config.yaml
image_size: 64
horizontal_flip: false
encoder_fused_qkv: false
encoder_inner_norm: false
encoder_moe_every: 2
decoder_activation: "elu"
decoder_blocks_per_level: 2
decoder_block: "basic"
decoder_attention: false
adamw_lr_other_params: 0.00081
max_grad_norm: 3.0
lr_schedule: "cosine"
Rows from block 5 of the encoder, named by matrix and row number. Rows with one number belong to one attention dimension. Each number is 128 + 32 x the weight over the matrix's rms, rounded and kept within 0 to 255. All counts start at 0.
# v: window attention value (encoder.blocks.5.attn.v.weight, 96x96), inputs 0-95
# proj: window attention output (encoder.blocks.5.attn.proj.weight, 96x96, transposed), outputs 0-95
v.16 [128 128 128 128  78 128 128 128 128 128 128 128 158 128  78 128 128 128 128 128 103 128 154 128 128 128 128  66 128 128 128 128 183 128 128 197 166 128 128 128  66 128 146 128 158 128 128 128  92 128 147 128 111 128 128 128 170 128 189 188 128 128 128 128 128 128 128 128 128 128 128 182 128 128 128 128 128 128 128 128 128 225 128 128 128 128 128  71 187 128  92 128 128 128 128 128]
proj.16 [128 128 152 128 128   0 128 128 196 128 128 128 128 128 144 128 128 128 161 128 128 128 128 128 128 128 177  50 128 128 128 171  55 128 128 128 128 128 128 128 214 201 128  40 128 191 128 128 128 103 128 128 153 128 128 128 128 128 128 128 157 128 128 128 128 128 128 128 128 128 133 128 174 191 128 128 128  41 128 208 128 128  46 207 128 128 128 200 128 142 175 204 149 128 122 128]
v.17 [156 128 128  39  46 128  66 128 128 128 128 210  98 128 159 128 161 226 128 128 128 128 128 128 128  16 128  56 128 128 128 128 128 185 177 162 167 128  55 128 128 128  67  83 128 200 128 151 128 189 128 128 128 128  62 128 128  97 247 128  86 184 128 105 128  59 161 128 128 128 209 128 128 128 185 128 128 128 128 102  82 128 128 128 128 203 128  55 128 191 128 128 205  70 128 128]
proj.17 [128 128 128 179 128 128 128 128 128 117 128 128 139 199 128 157  70  34 186 128 128  43 224 128   3 128 116 136 227 128 128 128 128  69   0 255   0  13   0 118 128 128 128 128 157 148 128 117  49 128 128 128 128 128 158 128 128 128 128 128 154 128 128 128 128 128 128 128 114 194 128 128 104 181 168 128  78 128 128 128 128 128 177 128 128 128 120 128  87 128 128 128 134 255 204 128]
v.18 [128 128 128 128 128 128 209 128 128 128  70 128 128  56 159 128  72 128 162 128 128 128 128 128 128 128 128 128  55  48  99 128 128 128 242 128  34 128 156 128 128  47 128 128 128 128 128 155 128  43 128  95 128 128 187 128 128 128 179 128 128  30 128 128 128 212 128 128 167 128 128  75 128 164 128 128 128 128 209 128 128 128 128 128 128 128 160 128 128  48 128 128 128 128 128 128]
proj.18 [128 128 128  48 128 128 128 128 239 192 128 100 150 128 128  67 255 210 128 154 120 128  44 132 221 128 176 128 128 128 128 162 100 128 165   0 252 128 255 148 175 128 128 128  49 133 128 128 191 142  45 128 128 128  70 128 128 128   0 128 128 174   0 128 128 144 128 128  54 128 128 128 169 128  97 128 184 255  94  66  32 128  53 128  63 227 203 128 177 179 128 226 128   0 128 145]
v.19 [128 166 128 206 180 212 128 162 128 128 128 128 128 128 128 128 128  51 128  93 128 128 128 128 128 208 188 128 128 128  21 128 128 128 128 128  51 204 128 167 128  66 128 128 128  74 128 183 128  85 128 128 128 217 128 128 128 175 128 128 128 128 101  71 128 128 128 157 128 128 128 128 128 128 128  40 165 185 191 128 128  66 128 152  87  93 128 128 128 128 128 128  87 173 128 128]
proj.19 [128 128 128  66 122 128 194 126 128 137 128 128 128  90 128 109 163 155 128 128 117 128 103 128 159 128 160 119  86 115 128 143 153 128 183  56 128 182 128 128 128 128 128 128 128 141 128 128 159 128 128 128 128 118 123 128 128 128  98 128 128 128  84 128 128 146 128 128 139 128 128 128 144 112  99 128 128 128 128 117 128 128 128 128 128 128 128 128 175 128 128 106 128  90  93 128]
v.20 [128 128 128 128 128 128 128 128 128 128 128 128  78 208 128  75 128 128 128 128 128 128 128 128 128 128 128 128 248  97 128 128 128 190 128 128 128 128  96 128  65 128 128  14 128 128 128  92 128 128 128  75 165 128 128 128 128 128 233 128 128 128 128 128 128  15 128 128 128  27 128 190  87 128 128 128 128 128 128 128 128 128 128 128 128 221 128 128 128 128 128 143 128 128 128 128]
proj.20 [128 128 128 128 128   0 128  90 128 128 128 128 128 128 128 171 170 128 119 128 128 128 128 128 128 128 128  41 128  37 140 162 112 103   0 128 128  59 128 128 128 255 128 128 128 141 128 128 128 128 128 128 128  86 128 128 128 209 206 128 128 128 128 169  97 128 128 128 150 167 128 128 231 128 141 168  36  23 132 128 128 128 171 248 128 128 128 128 128 128 128 128 132 128 128 126]
v.21 [128 128 128 128 128 174 128 128 128 128 128 128 167  93  82 128 128 128 173 128 128 128 128 152 128 128 128 128 128 128 166 128  73 128  90 151 128 128 152 128 128  88  95 128 128 128 128 128 146 128 128 128 128 128 128 128 128 184 128 128 128 170 128 157 128 128 128 128 128 176 128 128 172 128  88 184 128 128 128 165  40  45  94 128 128 128 157 128 128 128 128 128 193 128 128  67]
proj.21 [128 128 128 128 113 128 128 128 128 128 128 128 128  95 128 128 128 128 128 128 128 128 128 120 128 128 128 128 128 128 128 128 128 128 162 128 128 128 128 128 128 128 128 128 128 128 128 165 128 128 128 128 128 128 128 128 128 128 128 128 128 128 128 128 128 128 128 128 145 128 128 128 128 128 128  96 128 128 128 128 139 128 128 128 128 128 128 128 128 128 128 128 128 116 128 128]
v.22 [128 182 156 128 128 128 128 128 128 128 128 198  74 128 128 128 128 128 128 128 128 172 149 128 128  96 165 147 128 172 128 128 128  57 180 128 221  60  73 128 128  78 128 128  94 128 128 128 186 128 158 128 128  80 128 128 128 128  71 200 128 128  95 128 128 128 128 182 178 128 128  81 128 128 128  23 128 128 172  70 128 128 128 176 128 128 148 128 128 128 128  87 128 128 128 128]
proj.22 [128 128 128 128 128 128 128 128 128 142 128 151 128 128 128 128 128 128 128 128 128 128 107 128 128 128 128 128 128 128  96 128 156 128 128 128  86 128 128 128 128 128 128 128 128 153 128 128 128 128 128 128 128 165 128 128 153 128 128 128 128 149 128 128 128 153 128 128 128 128 128 128 128 128 128 128 128 113 128 128 128 128 128 128 128 128 128 128 128 128 128 118 128 128 128 128]
v.23 [128 128 198 255 211 250 128 128 128 128 128 128 128 128 128 128 128 128  90  53  86 128 128 185 112 128 182 128 128 128 128 128 128 128  37 128 128 128 192 128 162 128 128 253 128 128 128 128 128 128 128 128 128 128 128 128 128 161 128  89 114 158 128 128 128 128 128 128  82 128 128 128 128 128  51 162 128 128 128 128 128 128 128  59 128 128 165 128 128 187  91 203  77 128 128 128]
proj.23 [128 128 128 151 128 128 250 128 255  76 145 128 103 128 128 150 128 149 128 128 128 200 128 128 207 128 128 128  63 128 128 150 128 128 255 128 255 216 206 128 128 128 128 128 151 128 128 128 190 128 128 128 128  20 128 144 128 128 128 235  75 116 128 128 223 128 129 128 128 128 128 128 128 128 128  97 128 128 215 232 128 128 117 128 128 128 128 128 182 128 128 128 128  39 128 128]
v.24 [128 128 128 128 128 128 128 128 128 128 128 128 128 128 128 128 128 171 128 128 162 128 128 128 161  80 128 128 128 128 128 128 128 128 128 128 203  57 153 156 128 128 128 128 128 128 176 128 128 161 128 128 168 128 128 128 128 128 106 128  62 128 128 160  92 128 171 128 128  92 176 128 128 128 128 128 173 128 162 128 128 164 128 128 128 203  83 128  72 128 177  98 128 128 128  96]
proj.24 [128 128 128 147 128 128  60 122 128 111 128 128 128 178 128 149 128 128 128 128 128  79 156 128  78 128 128  84 185 128  83 128 103  84 128 169  48 128  86 128 128 128 128 128 163 128 128 128 128 107 128  88 128 128 128 128 144 128 128 128 158 188 128 128 128 128 128 128 128 128 128 128 128 128 128 128  85 128 128 128 128 128 128 128 128 128 128 128 116 128 128 158 137 128 157 128]
v.25 [128 128  81 216 128 209 128 128  74 128 128 128 128 128  78 128 128  81 128  78 101 128 128 128 108 197 128 128 128 168 128 249 128 128 128 128 128 128 174 128 128 128 159 194 128 128 128 128 128 128 128 128 128 128 128 128 128 128 128 128 128  50 128 128 128 128 128 128 128 128 128 128 128 128 106 128  97 128 189 170  88 128 128 128 128 128 128  65 203 160 128 128 128 128  96 128]
proj.25 [128 106 150 128 128 128 128 128 225 128 129 128 128 128 128 105 128 128 128 186 128 128 128 128 171 127 128 122 128 128 128 128 128 103 255 128 128 220 201 127 128 128 128 128 128 128 128 128 128 128 138 128 128  63 128 127  86 128  58 238  78 128  34 128 128 128 102  74 128 128 128 128 128 128 128  90 128 179 128 201 128 128  80 128 128 128 128 128 128 128 128 128 128  26 128  79]
v.26 [128 128 227 128 128 211 128  51  79  75  28 128 128 128  98 128 222 128  66 128 128 149 128 178 128 128 128  62 128 128 209 128 128 128 128 128  73 101 128 128 184 128 128 128 128  73 128 128 161 128   0 128 172  21 128 128 152 128 128 128 128 128 128 128 128 128 168  76 128 128 146 213 128 128 128 159 128 128 128  91 128 128 128  59 210 128 177 128 128 128 128 128 162  31 128 189]
proj.26 [128 128 128 255 163 128 128 223 128  68 128 128 128 128 128 128 128 128 128 128 128 128 128 128 128 133 128 128 197 221 102 128  35  95 128 111 128 128 128  48 128 129 210 128 180  90 128 128 128 128 128  97 128 128 128 186 128 128  63 128 128 128 128  88 128 128 128 128 128 128 128 102 128 128 196 128 114 128 128 128 128  66 128 128 128 128 128 128 128 106 128 187 128 128 128 128]
v.27 [128 240 128 128 128 128 128 128 128 128 128  73 128 128 128 128 221  24 128 163 128 128 175  93 128 128 128 175 128 128 128 128  39 128  74 167 170 128 128 128 128 128 128 128 171 128 128 128  88 128 128 128 164 128 128 128 128 128 128 128 118 192 128 161 128 128 128 128 128 128  62 128 128 128 128 128 128 128 128 128  59  27 128  54  88 128 128 128 169 128 128 128 170  71 128 128]
proj.27 [128 128 128 128 128 128 128 128 128  75 128 128 128 128 128 154  58  74 128 128  78 128 161 128 128 128  78 154 128 128 128 128 128 128 128 128 128 128 128 128 128  47 128 128 128 105 128 128 128 128 128 128 128 128 175 128 128 128 142 128 128  94 147 128 128  73  84 128 125 128 128 128 128 146 128 128 128 128 128 177 128 128 128 128 210  74 128 128 128 128 128 128 128 171 128 128]
v.28 [128 176 128 171 128 128 128 128 128  69  89 128 187 154 128 168 128 128 128 128 128  90 169  83 128 128 128  86 128 128 128 128 128 128 181 152 148 128 128 128  71 128 128 128 169 128 161 128  74 128 128 128 128 161 128 128 128 128 128 128 128 128 128 128 128 128 128 128  71 162 152 155 128 128 128 128 128 128 128 128 128 128 128 128 128 128 128 128  71 128 128 128  91 191 128 154]
proj.28 [128 128 128 128 128 128 128 128 128 128 128 128 128 128 128 128 128 128 128 128 128 128 128 128 128 128 128 128 128 128 128 128 128 128 128 128 128 128 128 128 128 128 128 128 128 128 128 128 128 128 128 128 128  80 128 128 128 128 128 128 128 128 128 128 128 128 128 128 128 128 128 128 128 128 128 128 128 128 128 128 128 128 128 128 128 128 128 128 128 128 128 128 128 128 128 128]
v.29 [128 191 128 213 128 128 128 128 128 128 128 128 128 128  87 128 170 128 128  80 128 128  79 128 128 128 128 128 128 128 128 191 128 128 128 128  69 128 128 171 150 128 103 128 128 128 168 101  96 128 128 128 128 128 128 138 171 128 128 128 128 128 128 128  83 128 128 128  83 128 128 128 128 128 128 128 128 128 128  99 128 128 128 128 128 128 128 128 128  77 128 128 128 128 128 128]
proj.29 [128 101 128 131 128 133 155 173 128 123 121 128 128 128 128 128 128 128 102 128 128 128 189 128 128 128 128 128 128 128 128 128  78 128 190 128 216 175 128 128 128 116 134 128 159 128 128 128 128 128 149 128 128  55 128 135 128 128 128 128  93 116 128 124 128 128 129 128 146 128 128 128 128 128 128 128 137 112 128 188 128 128 128 128 128 128 128 128 128 128 110 128 128 128 128  72]
v.30 [128 128 128 128 128 128 128 128 179 128 174 128 128  38  81 128 128 128 128 128 128 128 128 128 128 128 128 128 128 128 128 128 137  36 128 128 225 128  65 128 128  52 128 185 128 128 128 128  84 128 128 201 164 128 128  71 163 191  62 159 128 137 128 128 128  65 128 128  86 128 128 128 128 128 128 128  86 206  95 128 128 128 128 166  50 128 128  88 101 128 128 128 128 128 128 128]
proj.30 [128 128 128 128 128 128 128 128  84 101 128 152 128 153 172 128  93  67 128 128 107 156 166 147  97 101  88 160 128 128 128 128 128 128 128 128 128 128 128 128 100  88 108 128 142 114 128 128 128 128 128 128 128 128 162 128 108 128 151 128 128 128 162 128 128 102  96 128 128 128 128 154 128 128 128 128 128 100 144 151 128 128 128 128 163 128 128 128 128 128 128 128 128 174 128 128]
v.31 [128 128 128 128  96  88 128 128 128 128 128 128 128  84 128 128 128 128 163 174 183  75 128 128 128 128 128 128 192 128 180 128 128  85 171 128 128 128 128 128 128 128 128 128 128 128 128 128 102 128 128 152 128 128 128 179  87 101 128 163 128 128 128  81 128 128 128 128 128  69 109 128 128 128 128 128 128 128 128  79 128 128 128 128 128 128 211  65 128  90 128 128 128 128 128 184]
proj.31 [107 130 128 128 128 128 128 128 128 105 128 128 128 157 128 128 128 118 128 128 128 128 128 128 128 128 108 149 128 128 135 128  89 128 112 128 132 128 150 128 128 111 104 128 128 113 128 128 128 128 128 128 128 128 128 128  79 128 128 128 128 128 128 150 128 113 128 128 109 128 128 128 128 138 128 128 128 174 128 137 128 128 128 159 128 128 128 157 105 128 128 159 128 108 140 128]
v.32 [128  40 128  47 128  39 168 175 128 128 128  70 128  68 128 201 243 125 128 194 198  59 172 128  69 128 128 128 128  87 161 128 128  93   4 177  69 128  92 128 185 188 128 128 128 175 128 128 128 128 128 154 193 128  28 103 128 128 128 128 128 128  73 128 100 107 128   3 193 128 182 128 128 128 179 128  56 128  31 174 128 128 128 128  32 128 128 128 250 128  91  62 190 128 128 128]
proj.32 [ 98 206 128 255 211 255 128 205  31  41 128 147 128 128 128 170  12  24 128 128  11 110 191 128  81 157  53 158 191 128 128  62 100 128 207  82 128 128 128 103 128  40 128 128 128  94 155 128  46  28   0 128 151 128 174 128 181 128 128 128 128 128 115  91 186  52  37 128 128 192 128 183  51 196 128 128 208 187 128 193  95 128 128 128 255  50 128 140  65 163 128 128 157 193 162 128]